From a checkpoint of a small contrastive image-text model: batches of 128.
Rows from block 4 of the text encoder of a small contrastive image-text model, named by matrix and row number. Rows with one number belong to one neuron. Each number is 500 + 50 x the weight over its row's rms, rounded and kept within 0 to 999. All counts start at 0. Numbers have three digits each.
After each neuron's rows are labels from the 100 texts, of 14976, where the neuron reaches its highest value: "tokens" is the input token at the peak. Only what is clearly more common there than usual is listed. The data: single toy objects rendered from many sides on busy backdrops.
# fc1: MLP up (text_encoder.blocks.4.mlp.fc1.weight, 512x128), inputs 0-127
# fc2: MLP down (text_encoder.blocks.4.mlp.fc2.weight, 128x512, transposed), outputs 0-127

fc1.130:500500500500626500500549500534500500500415570500500443500459434500549551500500500343500500500555500500500653500500500500571500536500500500430500422500500500447500379500500500500585500500446337500500500413500577500500500500572384500500500500500500423437500500544553573500500500397500500500441579500500500500382500500500500371500500584500500500500500500500500352500459500368500500500500
fc2.130:500500500500500500500500500500425500515500500520407500500500500407512454500633529529500375500500468500500658423412500500500500500500583500500411429500654500634500500565500629569500500435541528606569430500500500500500567383430500500430500593500548531500374500590500447500500500500435500500500500500469500500500500500500500410500500500500500500500440500500408500500500500500611500500500
tokens: " "

fc1.507:590500572568500500500500500595365500500500389500477500594358500461558500557584500500500500594556453500500500500500500500431500579500605500500500500500575500580547500500401500500500476394500500500500500500500500500473500500500400500408547566658627581500500500500500447500432500500500500500500427500500500406500500500500618500500447500500500500500500500569500500500500500500546447500656
fc2.507:557500500500583500500500500500500500402500500383500500500500500500500500573500500500500500400500500500371500500455500500500628500500390500500500617388500418500500500500656500500392500500500500500500500500500500500500500603500500507517569699569395500500500500500500500500500386500495399500500500500433500500500500453500578500641500500500345500500500500500500500552500473500500500500500
tokens: "m"

fc1.322:500570500500500500500597500374500500500500500500500500500500348500500500500500500500500500500500500500500500500500610500500602611500500525500500569457558500500500500500500599573500500557500403500500500500701500500429500672500500500500615500500500500500500500578500500555519500500500500604500500431669500500500384337500500500500500500500545583500500500500500500500500500500500500500551
fc2.322:427500500500479547500500500379500500573500286500500500375500361500500500500500439500500500500499500577500500540500500585500500500500500498500587500601500364500399500500500500500500500500500500500558500384500595570570500500500595500451500500500641500500500500500500500584500500639500500444500402538465584500546500500500598500500500500500500500500407500500500500500500500500500601497500
tokens: "i"; "f"

fc1.197:500500500500500605500500500544372548579500500500500500458500500500500500500500500500500500581500500500500500500500500500500578423351500500323500500500500500500500590500500500500500641500500400500500569500500500500500500500500605500363500441500500500500500342500500500500500443500385596500500459500500500328392500500500403593500500500500500500500500500500500500500500500500500500357500
fc2.197:500500446500622617500500500601500500500500588500500500540500334500500500500500500500500500430435500500500500500500500500500500500500388500500500500596500500500500500475554500431500500450553438500500500500500430500500500500500500344500500500500500500500511500500500500500500488500500500500500500371783500500500500573500456500500500500500500500500619500500500489500500500500500556500295
tokens: "g"

fc1.402:426500500500500500500500500500537500500561500557500427500622500500500500500423500500604500500500441524342500500500500403500500500500500500359500393500500572500445500500500500377500500553583500500500532500530500500446624500500500500475595609500388500500500436504569430604443500500587500500500500500568500500500500555425572500357500500388500500500500500500500607500500500619500500500500
fc2.402:335577500500500500500500500476500500500500417677500500500500353500500500427500500500581500500500500500500500500500500569419500500574591500500500500546466436500500500449672401511560571500500527500500500500500500462500500500461500500500500500547500458361500500371500500500500500458500500438500500544357500500500448403552500500500500500500342500500500479500500500500500500500500500470637
tokens: "i"

fc1.431:441500500436500500500500585633309500600500500500389500500500500500500500500500500500500500500500592500500500500500562500500500500500500500500581500541333552608500500500500500500500500500500500500435500573500500500477500380543500500570500455524500576500576527500529392500500376500634610506406451500500530500500500500500500500500500500423500500500500500407500577500500663500500500554500
fc2.431:500500317500623500500500500500500500500605500500460430662500466500500500500500500500500500500500500500500500500500500500500500500500500500500500500401529354388484500500500500500500500500500500500500402419500500500499500511500500500289500641500500500576500500539500500629500500500500500500429500485370500500500500500500500577500500500500500500500433500500500500374500500415500644500500
tokens: "g"

fc1.269:431500500500500370500500500609500500500500500500500500500524500392562500500500500500500562413500425500500411500623500479500500500500500500324500500500500500500500500500500500555585500500559500500500500500404588500661500600500500500597500500500500500500573500343399500500500500500500500500500500500646500500500500592500500500500352571471500500619500500500500500555500500500500500500590
fc2.269:500500500647642500500428500491464415500510500500541500500500500500500500500404500500500500500500596500530500500320500500500500500500504500500544500539578419500500599500428500500500500500500584500500421500384500500500610500485500500500444500500500500500610477500390500500549394615500500581500659500500500500436609615500414500420396500500500500500500500500500500500500500500500500500500
tokens: "u"

fc1.296:500500590345500500500500500500500500500500500500500500379500500500588472320500500604571500580500500500500500500555570500551500455500500500532634500500591500500546500500500608500500500399500500500519651500500500500500437500568500500500500353500500500626500500500547500500434500410500500500629603500500500575387500448402500500500500500500500500500500500434500500500500500500500500500500
fc2.296:500500405500500591592500576550545484500500500500500500500529500500590550500581500500500500500500500371399500500500502500397500500500500500500461500500483500500500500553500620617463349500500500500500500500500425385614500427500500500535500441500326441445500500371500466500500500589500500466500500500574500500610500616415500500500588500500500513500500500500500500548500500500528427500605
tokens: "u"; "b"

fc1.418:500500500500500500500500500386500500500500500500565500500500500500394500612380500445500500548500500500500500408575500500500500500393433500500500500500624522500500500500500654500500500405425500500386500500500500672500500500500500500558500500595585500500500500500500525500412500500500590500500500500494500500500646500500298500500391500500500508500500500500500438584463500500409500500533
fc2.418:500500500500500500500500491695500500604500431500500500484500500500576500500500545500500500500500500500500500500500500500500500631500500500500500500358500500500500500472500500500500500500506502315590555529500500500587500500517250500500416500440500500500500500430500500420500581449392429500500599364500500461500500500500500500428500500500571555500500500500500500500500388500500500500500
tokens: "i"

fc1.60:500500514567500500500500377610377500500500500625500500500500412500500500500718500500500431500500546500377568500500500500500500500500505500500500500500500493437500500500422500626500591628601500500500560500500500500443622500500485500500500500500500463500500500500500388500500609500606419500500409500500500500500500500500500500500500500500500500500500500357500500500467375500500561500500
fc2.60:500500500465500608500523500557579468500500500500500500500450339500500391401500500500567500500500382500500500421500500500500500500500500500500500566500386500500461500500410500567500500521588500500500500500428588500489551573500552490500404500500631516500632500626500500500459500589500340500581500500461500516570500501402500500484500500420500472500500500414346500500500500526500500520481
tokens: "s"

fc1.97:500500500500603500500500500500500553500500500447500500376500424422500573500500430500500500369647500500471500500500500388500500500500425578424500500500590555500500500500500500500500558500611566500500500500500500500500500568500653500500430500500613500500500500500500500562428500565561612500587500480594500406500614500500500390578500500500500604411500502500424500500500500500427438500500
fc2.97:500419500443500500500500500510500500579500531364500500600500500500417500581563500642448500500500612500555500500388500500547500500500500500440592383500469500412634500381500500500428500500500500417500439500535500500604500569500387500500500500500500435500389500500574500500500500500500614500500500500566500562500500500500500560500500500500522500500609541500434500500397500607563500500500
tokens: "i"

fc1.48:500500500518500500424500500500437386500500500500500500500500500392534500405500500500546403500550449500576500465425500500500500500500500500537500500500466500540500454500398500500500500500639410500500500500443500500525540495500500560463500500500348376585444500620500500437500500500500453500536562500500461500436590406418619500423425500500450500500500464312392439500500516500536544500558
fc2.48:500500360394500381492500411413425500500486574500500588500500500500500500471500500461500500500500500464500500500500413500500396500500595500425500500500628500576500445500500517538500500416500500413500500500500500500500666605500500500500500561500500500500601500616500500436500500598500500407472349596422475500500500500500500500500500500500500500500500500500432500500500448500500665500500
tokens: " "

fc1.429:500500500568559500500500500359500500500500500500500385500420500434500500500433500500500500500626353500500397500500402500500500500500500500500500500500500551500500500500438435500455500500500500500500591500500455500500500400607386500500370500500500500500500500500500500439500419560500533500500500500500354500626500428500399500500500500348500578500500500550410500375562500540500552500500
fc2.429:599694500410500500400500500500500500636500500500500500500500379480500472500500578500500500419500428500500500500500500500549594500500500638500479500500500500500500500500500500500500500500500500500500500500562643500500500735500500410500500614563500500552500500500500500500500500388500500500500500500586500444500500500500500500500500394500500500370500500500500500487500386500500500500483
tokens: "a"

fc1.401:417500388500500500500500500500500500500500496500385500500360500500500422500587500500500394581500500393500451500500500500500500581429500500500500500593523562500500581582500545630541384622500584500500411418500500500438500500500500500419500500500500609500500500500416500429500500500500500500500500500500500500430500500500500500557500363418390500500500500500500391624500419500500500500500
fc2.401:500500563500500500500492500500500393500500500500500500500618500585500552500500647436500500500500356411500500500550551500500588374500500500500453532561500500439500500500383500500456500500555456484426500500500432500500500500500500500644500500381500500500500500500500500500500500500500500500500500500500607500414500500500500614570500565596328500500500500500500462500350409589500500500500
tokens: "w"

fc1.344:500582432500500544500367402500500606500500500500500500500500500483500500500500500500500576500500492500500500500679500500638500500500575500500416500500500500500369500500500500500644500500500500500500500500500500500500500500500290500408500500500588500500500500403434500500426500559425613418500500500500500500500500500500500500500500500500377500330500500500500500500500500591500500500500
fc2.344:500313500447500500399500500500500500500500611500500500500500500604569500500578500567500564500500500500500500370431500500500500500500500384500500500470435500500459500388616500386500500500500500634500500500500500500500500500391421465500609500500500500637500500500500500500500408500500500500500500500500500500500417500549500532500500500500500449500714500522500500500500500444497434573500
tokens: "i"; "<end>"

fc1.1:500500500500542444500570574500500405457500500500500500447375500500500500500500500375500500567500372500500418500376500500500549500500500500557500500500408500500500500500397500500500500408560500500500500500500500585604500500437500500500500500500500500500500502500399500500500528500500306500543500500500500518521528500500500500500500359332500500500500500500500500335500420500549361500557
fc2.1:500500500384500673500500500521500548534451500531500500500500681500500500500568570500500500500500542500500500500500500406500399500430500500378424500383500399500500500500500500500500500405500500618500598527500500609500500500541400500500577594500500550500500623500500537500500500500500500500413500500423500500500500500527412392500500500500500500415500500500500500448500622411500500500500
tokens: "a"

fc1.256:500500500500500534500500500500411500500500606500500500418500500500377500453500432339500500500500500500500500571500397500500500591605360500500500500500402500500500500500500500428500500574500500537500500606500574500500500511500500624500500500500500500500500500500406500561500500500500473450640382500500500500555500500610389500500367378500500500500500500404374500500500500500500548500500
fc2.256:500500369380500500500500500464500500500539590433500500500500440425500500500500414500500500500500500500500500500500500507421500500450500344462579500500500458500500480500500495500500459500500500500500625500372500584500527500468468500500490642500580500624500500556500500500471500500500425500587500500500500500548500500580581609548500500500500500500500524500500604500647500500500718500478
tokens: "s"

fc1.105:500405500565500547500618510451500455485500504500564500500500500500608500500500500500500500500594412500500500500500563363500547500500500500460500574500500500500500360500516500500500500500424500668427500500500440500500580425500500406500500568500470500500440435401500500500531417500500500450447500500366500500459585500500500500515500500558398441385592624573500414546532485500500500435500
fc2.105:500571500500500500422500500606500500572540500477392592500475500500500500500500500500500500500578500500500544500616442500545500553500500563500430443500500461500500636500500500515500500500465500282500458393421500500500358500500500500441500426573500418500500500500500536500500500500500500500500407500618500500435474500500569500500500538500554559500500361500394500443435500500500364500500
tokens: "w"

fc1.142:500500453374555500500500616431500500412500500500394500412500500500648500390547500557500500623500460500500500500500500500500500500500500500500500500500500500446407340473500577500357500500500540500500614500570500500500410500500500500392589500500500500500500500569500600500500500500500542500500385500500500500444500500500500500500500561500444500372500393500469500500500418500500500500396
fc2.142:500500500500500500500500517500500500597599500387500452500500469500471500650500500500500485500500500580500540500500423570632500500565610500432500427449500369500595500557466584500500500620500500500568500387500447500500500500500669464597500500631500500500500500500500500385500500500526500559500500606500500500500500500500500500500500500500500500500500577500500500500576500500500500404367
tokens: " "

fc1.449:500500500500500500500500500500500500500620564500500500500500500500500500500500442500500500500500468500500500500500500500679500349500500500500500500500500500500500500342500500500500500500500500500442500500500500539454500500643500427589500500500500534400596452373500500500500406500379500500500500422532500678500500464500500500577428500598500579577599449478500500500500500650557554500500
fc2.449:500500500500500634500500500500526500500500500560527500662549500500500500500500500500500644500500500500443500500500576410500500628398500500500406500555500500500473429500565500602500500500500500500500531559500500500500500500374627636524555500500628500558500500500500500500500500500500500500500575500489398424500500356500500543500500500500500500411401500500500500500500500365389492500500
tokens: "i"; "y"

fc1.258:601500500500500364500500500390500500500500500500500500500500500500500500500500595500500500500500500500422500414500426500583500500576541596500500500446374500500500500359500500500564529461500570563500389517388500500500500351500417500388427500500500500500500500500500500500448500500500381500500408500500500434500376390500500500500500500500500411500413500500500368500500500500410500500558
fc2.258:607668500500500531441500500500380500500500500500500500500500500500500665500500495500500420500500500500500500500500500411618500500500388500500580500500500570500500500500386415500500500500500500466374500500500500500500500500500500500478500500500500642500500500500500500500550590500333500484500392500500500500500500500500500500500352423500500593500500500500348615500500500526500500500500
tokens: "t"

fc1.444:500500500500407500500500677500500500500500599500500500568500420500500500500500500424500500500500460500500500617500500500500500500500500500500500500548345500500500500500500500604500500500500680500500500500500586500576500500500500500500633500500500420602500500408500500315500404500500500582500500500500500553426500500500622500500500500500500500456500391446500500571500500500372500527500
fc2.444:500500500331500500457600500500450500500385597500500500468500463500500500561439500500500500500500500500500500421500500500592448500500500651500500500500500500381500500500450500500500500500500452500500632500500500500500500500500500500639500577500500454449500500500500500500500360336500500449500500500500500441500573500373500500426500570563500500500426602500500500332500500443452500500500
tokens: " "

fc1.311:500500500428500599362669500555442500500500500500500500500500401500500500500535500591500562500500441463500500407500500437500500500500500500586588500500500500500500571500562534500500526500500500500500500500544500568500500464500576500500459500500500500500500500500441624500500500399500500500500399527413500669421500500500670500500500500500500321500500500500475500500500500500500500371404
fc2.311:500500500610500500364500500500500500500500500568500500500500500500500500444458500413500500500395500423500500500544417500408500500486500500634500500500500500500500500500500500500607444500500500500595470500500500473500531500500500500500500680500500500500500500500570500500500495500500500500553434500500566333500604612500425500457669500500500500500500500500500500500500500259500500500500
tokens: "d"

fc1.483:500500436500500543500500500400500500500500454500500410398500442500500500500500417500595478500500447431500500500500500500500500468500473500500500500500500500500592500500500500500500500500592500500500500500500500500500585500500500500500415500500500638538388500500500500500500629240500500500500600500500500368500500552500500500500500429500500500500500500376394500500500500652617551500434
fc2.483:500500500500500453590481500500500500500567643500500419571410500500500500382500500378415500500524500500573419583500500500399500500500500424500393500500500500500457610500500500588500526398500500500500500468500500696500500500361411613500500500500500500500500500500500500500516500635500500500500500500443500500500500500605500500502463500559500500500500500500500541571500614430500589500500
tokens: "s"

fc1.164:500580500500607500500500397500500449500500540500500575500393402500500500500424485563589500500414541500500384406500500525500500500500500532500500500500422387500500475500500500598500566500500500385500500533500500462500500426543500500429605500500500382500500500500500500592560500432500500406500500500500500569500433500406500500500370344500435500500500500500500500500500500500500338588500
fc2.164:500443500500500500579500500500500709500448500500500500500430500590500463578500500457500410500500572467586500500500500500500500500572592500402500500500500500500500500500500500500500500500500500500500471555500450500500682500491439500530500413500500542456500500500500500500401500500621347500500500558626488500500486388379522500500500500500500500500500415500592500500475500401500500643500
tokens: "u"; "t"

fc1.18:500500500500527500500500500500500500549500500500500500596500423500500500580500422500500422500588500500500695426500500500500500365405589500420544466500500458475500500500500500500394500403567500500500459500500500500500522500500500500500535441500500500500500500500500500451361500273403500500500424558500500430500595500500500500462543579500500500407483500500500379590500500500440500450500
fc2.18:500585565500500500636598500500500500500437500500401520500500456500500500500500500500500512500500500500584500500500500500500500589565500500500665500500608500500481500500500500500448615438500500388500573500500500500563500500374653500341408500583525500500500500500500500500500500500500500500503500500500404500500500500500666362565500500500500500388500500500395500500500500500500500500500
tokens: " "

fc1.188:500500500500500500603500500500570500500477500500500500500500500500500500445500500500500500500500500500591500500500500418500500500500500500500500500500598500500382500500562557500604500334500500500612591500500559500500562500500500500384500500500500500376382581500500500361500500500373500437380500500500500500403500500500500500500500500649500500414380500379500399500563555500500500500500
fc2.188:597523500500500500407500500500466452500500553500500641500500500540500500500500449500500414569500486492430500500418500500424500500500500500500500500463594581590408500500500489500541500415574406416500651500500500565563500500472600500375500500449500500500500660568481595470584500500500500500500349500500546500501500441484618500500500500567420500421500577500500500500500500500500500500435
tokens: " "

fc1.183:500500500500500500500500500500500404500500500431500500500500500500720500500500500500500500438500500500500500500629500500533500500599500500446444500500410500500500500500428500306500626500500590500456500546500500437500500500500379500555500500500458568500622500622529500438600500500405420472500500500500500570500432500500529500500395500500500500500500500500564500500500443589460589500579
fc2.183:500500500429500500500592424500500500500500597500500500594500500437500500616500500500500500500523500500500589490500500500500500544500500618500500407500500500500500500500500500500439500500500500450500500500614500500621500500376500500389500500500384500500500500500509500500459500372500573500584500500420500309500500500500425500500500500390595500500500500411429500500406427500500327500500
tokens: "t"; "w"

fc1.462:500402500611500500500446567590500500500500500353500500500518500420707500500502500376500500500500647500403397500500500500500500500500500500500500500500500500500500587500464582500500500500500500429500500500401500500535500500500500500500331500548603639500500500500612500500500500500500500593500500500500500500500398491428500620500500500500500500445568500500444500500500500500500500500500
fc2.462:604500599500500500419500500500500500439500500500500533500646500556559500500500500500500569558466500522427500500500500500500617500585578363477608591546500596500426500580500365568500500652500500554500500500500404500500458500500500582500500616500500346500500500500500500500500500532500500395441500500406500500500500500500500534445500500356500500549500500500500521500500500500500500500500
tokens: "u"

fc1.421:500500459500500500500500500500431500500568500500500500554500454500500500592500500500562500500500500500645500500500500500576500500500412500500500500500500500500500500562500500500387500500500500430500500500500500500582583500500578500500500529492626500500500500500500500649500434500500355500424326693500500500500500500428500500500388500500500433500541500431500500500318500500500500372500
fc2.421:500500500500423500500611554500500500500413656500500500500500500500500576500500500500500500485427500576500500500579500602537567500500500500500557547590500500399521500500500415500500500500369500500500609455500339500500422560500679500500500500537500500533500500500500500604526500500500500500584442500500500500500631500500662500500500500500423500500437500500500500500500500628500555500500
tokens: "t"

fc1.505:500500500415500630500562500500557500500500500500500500500599500610500500500500500500419500500393573438500500500500407500500641500500500500500370500500320465500500437500500500500500422500500500608500546500617500434420500562500500524500615500500500500500602500500500500500500395393500500500530444551500500500389500500500500500449500500500500356500500500389500579519500500500500500471500
fc2.505:500500500452521500500500417500442500500500500522500581500500462500426500578500500461462500500500524500574500500491527558465380500500610500470500412622432500538387500554500500500500500464500379559595500395552451475500500377421549500480500500500646551500500500500500315500500452513500500446500548500500500405500500616565500495500500500500500500500500500500551500500640500501500623463500
tokens: "i"

fc1.432:543500400500500605500500500398500576500500643500429568500500500626500500500500500500500500500500401500536589573500536500608500500405500500363500390500500500500500500500585636452470500500500500423500500437500561500542588500595500500407500500500500500406572500500444500500565553500500570500500418500500500500500500544434500500500500419500500404406500557381500500500500500500500500500436
fc2.432:500500572500500500500500500500367500500500500662500500500500456500500500448500500388500500467398500418500500500500500500500500500524579415500500371500616500500500500500500500621500564500500500500500627500500500500500500500500383500500500500500703500500500500500500500478500500500383500500500500500500500500500500500500554439500500500607500500364576500500500500288500500500500500500500
tokens: " "

fc1.101:500500500500395500500500500477500500500500500599593500500616500423442500478500500500500500500500500439426500500500500500500500500500500559500500500570599603500500500500500500382562500500563500500451500500500421500436624500500585466500500500500521500500500391500548435500446443628500401500607406500577442500500500385500585500639537500500500500501500500446460400500534500591352500553500
fc2.101:500500500500500571500500500500500500562500500500500500500612500500500500404500500540500438500397500635500500500606500534602500500500500500578648500500500607500500500500500500607500500500500500366500500500500383360602500500404500665629445500500575500500500594500500500500500500457500610569500500500500500500500553500500500500500500500500500500500340500500455500500500500500500500500500
tokens: "s"

fc1.53:500500500500500500500500409500500601500500500500500500500500545500447500409350500500500500500563482500455500500500541439500500500500500500500588500500440500604500500414500500500500500500500500500500500434500500500635564500500594500378500500500500500500500500500500359500500500453588500500500376500452500592500470593500500500500572390500500500500500500500405561500500408301500351591500
fc2.53:571500500508500500500566672500558500500500500500500500500634500500500500500541400500605500500500500500500402500500500577316500500500500354500375442500500500500500500500500500607500500500435322500500500500500500500418500500500500500500500500500500500500500543500500500500500611500500500500500500500362594500500500299500500500500603500500500500500500500500500500500500500500500500500500
tokens: "u"

fc1.42:500500500500599447500500500500500500500500623500421500500500549500500351395500500500500540500500500500438500500369449500500555588500500500556500439500637500500500439500500500500500533642575500500500500500500500583500500500500500687500381500500500629500500500443415500500586500500435500396500500500550500567500500500500402455500500401441500580500500586500500500500500500500500500417500
fc2.42:500583408500500500500500500500500636500500500500431500500500500500374500500546500576500500500623500500418500541349500500500421500500500445500500500500592500500580459500411500500500500500500500500500615500500455507500445399500500500500500621500500500348500536500439500528500500500500603500500500561565500406500542557626416500500500500424435500500500500500500500560500633500564500437605
tokens: "p"

fc1.46:500500500500500500432570500500500500500512523494500500500500500500500500500500500404500500500500500500589640412482500500595500500500500500500500500631523500550580557590500500386452500414583500564500500612442367500430500500423500500500500611500594500500369500500594500500375500500549500500500500500402500500435500527457454613500500500500500500552500500500484562416459500377500431500411
fc2.46:401690301500500341500560500500500517500453500500500569500500403500542500500500500500419500560500537500500500500500500500500500500500568500472559500384500569500500500500500500500500500500500500500500500500588420357500450524500500364500563500556568405500500500576500500500438500500500500410500397500500500500500679500500500500500500500500500500500500566500500500581500500500500500500500
tokens: "d"

fc1.396:500569500500500500500500500500583500500500634396500500500500500553500500538469500500500582458450596500500500500500500610500500500554457500500500609281500500553500500520500498500500500500500500406500500500500500500500500500473500500500500500500456500500500500336500500500500593500500500500322500396500500500500500588550500567574422532500500394648548463500471500500500600500500473405500
fc2.396:563692500510500500500500500500568500598526500612500500411500632575500414500500416500500500500500593539500500500500500500500500457543500500501500475500500380500500551500500389500500500360500500500500364606548584500418500500500504500500568500500500500500500500588468361500500500500500500376500486525500500384500500500545538495500500500577500540500500468500467500500500388451500500500416
tokens: "a"

fc1.501:500500391500500500500413500500500500500500362500500500380500500500500500500500500466500382500500548441500500500500500571500500500454500500500500563613500500500536500452500500559500581500500500648500500500500500500500500500550500611437582596500584500500500500619369500435500362662500587500500500426500500500500500500453500500500500410331500500500531500500480500500500500604500500500500
fc2.501:500500500500500500462500500500500500500500558500500395500399500500500521471500500500500500500500327478500500377500500500500500500500500500525393435543500500500500500500409366500500460567500500351500500422500637500500586500500500406500500500585500563519500500551500596500500382475500500500500601440500557500500500500601500500569500500531387619500500500500528500500450585500448540357500
tokens: "a"

fc1.320:500500500356500500566500500500500595500500500454500500628500500569500500500434437500500574425500500500611500500434440500500500500607581500500500500500500500500429500552500430565500500500549500390490500550537500564369598500500562500500429500500500604500530500500563500500316394500500547500500500500500558567500500500557439500528449500500544500500537500500500500500409462546500547364385
fc2.320:457583500500500500500500500521500515455483500498455500585424438558500498594482500500500500500438500500606502500500500608574476500500410500500544392320500500369500500500500500500500500373500379500500500500500500623500500500538500500500500500500573646500549410500500570419458422423500589571594500500500500419500500609500500500500500449588522500500500557442442500500500500500500500500460
tokens: "w"

fc1.191:500573500500628500500434500500389500574500500500500500500500500500500336415395566534500500500412500500598455500500500500500500500500565500500500585500500500500498604500500400362500500500536500500500578654555500500500601500500541573426500510399500500517500500500569425464500597437500443500500500603500500500419500500419588500500500500500405500500500500587402500500536500500500500500500
fc2.191:574500413500474562406455570661500417500500583548500500500500500500500500428500554500555426500500514500500442476500500500473320351500438500500500500500500500430500500500500500431500500500500500500500531574554537359500500500500552540554500548500652500595500534478500500500500500500500500585500500500500500500514500472500588537548578500597500447500500500572691500500500500522500500500460
tokens: "a"

fc1.210:500500620500552527414557500500436500500500500437500500449500460500500558500500500430500586500500554435500500500650500500500500500500500500500500500500459500500418500593500377461500500500432500500500500417500500508500413638500556581500500500567450625484500500500634458500546500500389500500500410500560500617500637500500437500500500500581500500400500500551531500458528377500500500599500
fc2.210:641349500500500500500500500500500419500500500609500500500521500500500500500582500500500500550500500500394504500500422500538500500487500500543500610436500562343500587500449500500407500500500649500500600500500500373500500500500500500500500663500500413500500577424500500500500500500599500500500500500500453500500500407500500500368568500500500500587500500604500500500500500500564500500575
tokens: "g"

fc1.174:564500500500500339500500500500551500500604500500500380500500608500384500500500500500500500457567500547560500500500500500500627500500500500500457569500553453500500500384500570500616500531500500500500421500500500500500500646500456500457464500570421558500500500544500500472500500542500500500546566500417500500500500500529500500500500500338500500393500500500558500500500437450333412500623
fc2.174:500566500500574563608547436415500500500381500500438385562568500500500500481500404469500500567500475500500415459500500500500500451500500500597500500500500500500500385500500500473460500500500500500500695365500555500500563500439500617559500566541491500447500419500500500500500422500500500500500468556500546500500453500500500500588500500399500500433500629500445477616500624500500500500563
tokens: "t"

fc1.388:500500500500500500500500372500500500393500500500500500500500436500500611591500500500500500500500500624500500500500500601500626500591500473558500500500500500659500500500500500500365500500500332500500500458500597500420500500533500500500500603500375500364596500500500500500500500469414414545500500413500500500500500500364500500500500500500500500500500376500500600500500500500500500500500
fc2.388:500444500700227500571500500436500615500500500500500500500500500500500500354500500500500408500500500500394500500500500500500394500500372603500500500500500500500500500500500552399500500550500500548356500500500427576500500500500500500500500500500500500500500500500500500500500552500500643500574500500378500481500421500500500500500532500500500500500500500500500500500500500500500500500500
tokens: "m"

fc1.93:500384408500500500500500500500500500500642500390500500500374645500500385500500380472500633500500500500450500597500500500387600500500500500500500500500500500500681500500500500567500500404500500500500500500500599544500500500500500500622500592500500461434500500500500500460500500500585500443500500500575500500500500500316500500500500500500500500500454500500500500500430500500500500454500
fc2.93:500500500500500500520500500395515500500500500500608500500535500500361500500586500500523500500500500578500500500500500500500500500500462570500572500500500500500660500460583559500539500487604500536500500500512368500526500500551567500500546500500500614500500500500500412500500500363500500396590500500500683588455632500615500500616500500500500500500477500500409500500500500582447433441500
tokens: "a"

fc1.509:385500500500486500500500386500500500500500541500426410500582500500553500500451500500500500500500500500500500500500500500500500500500426500500500500500500500500500500500500500500500466500561500575617500500608500530358500500500500528500500500500500596295500536500516500500500500500332500500500528500500382500500500500500453306500500500500500475369500500500500500548500324500500500628500
fc2.509:407500500500500500500500500500608500500500500500473619500500500500500500500500500500500500500500500500500500500500500500500500553500500612500500500500500500500500500500500311500638500388328500375500500500500500491500500500500500376500500500500366500500500500500500500500500500500500500530500500500500500500500500431500418245572500644500500500500500500500573500500500500531606448500500
tokens: "w"; "h"; "v"

fc1.326:500500635362500525500628500500424500500500500500500402549389500500471357500500418500500500500500500500500500500500500500500653500500500500500500500500500424500500404500500500500625500500500500645500500500500500346500500500500500598500500500564500566500500500442557500543500500500419500500500500500500500500500593500500400325500500500568500500500500500500649500500500500500500500500500
fc2.326:666468500500500500572369500519500448297500500500500500377500500500413513559500442500500500500500500500500500500500500614500500500350500500500606500500500500500500500522591400500585500500500500500587470500500500500358413500385500500500500500500500500500500500500416500578374500500500500500500436500500500500500500500500603500500500500500500593500500500500402500500608500500500500500500
tokens: "p"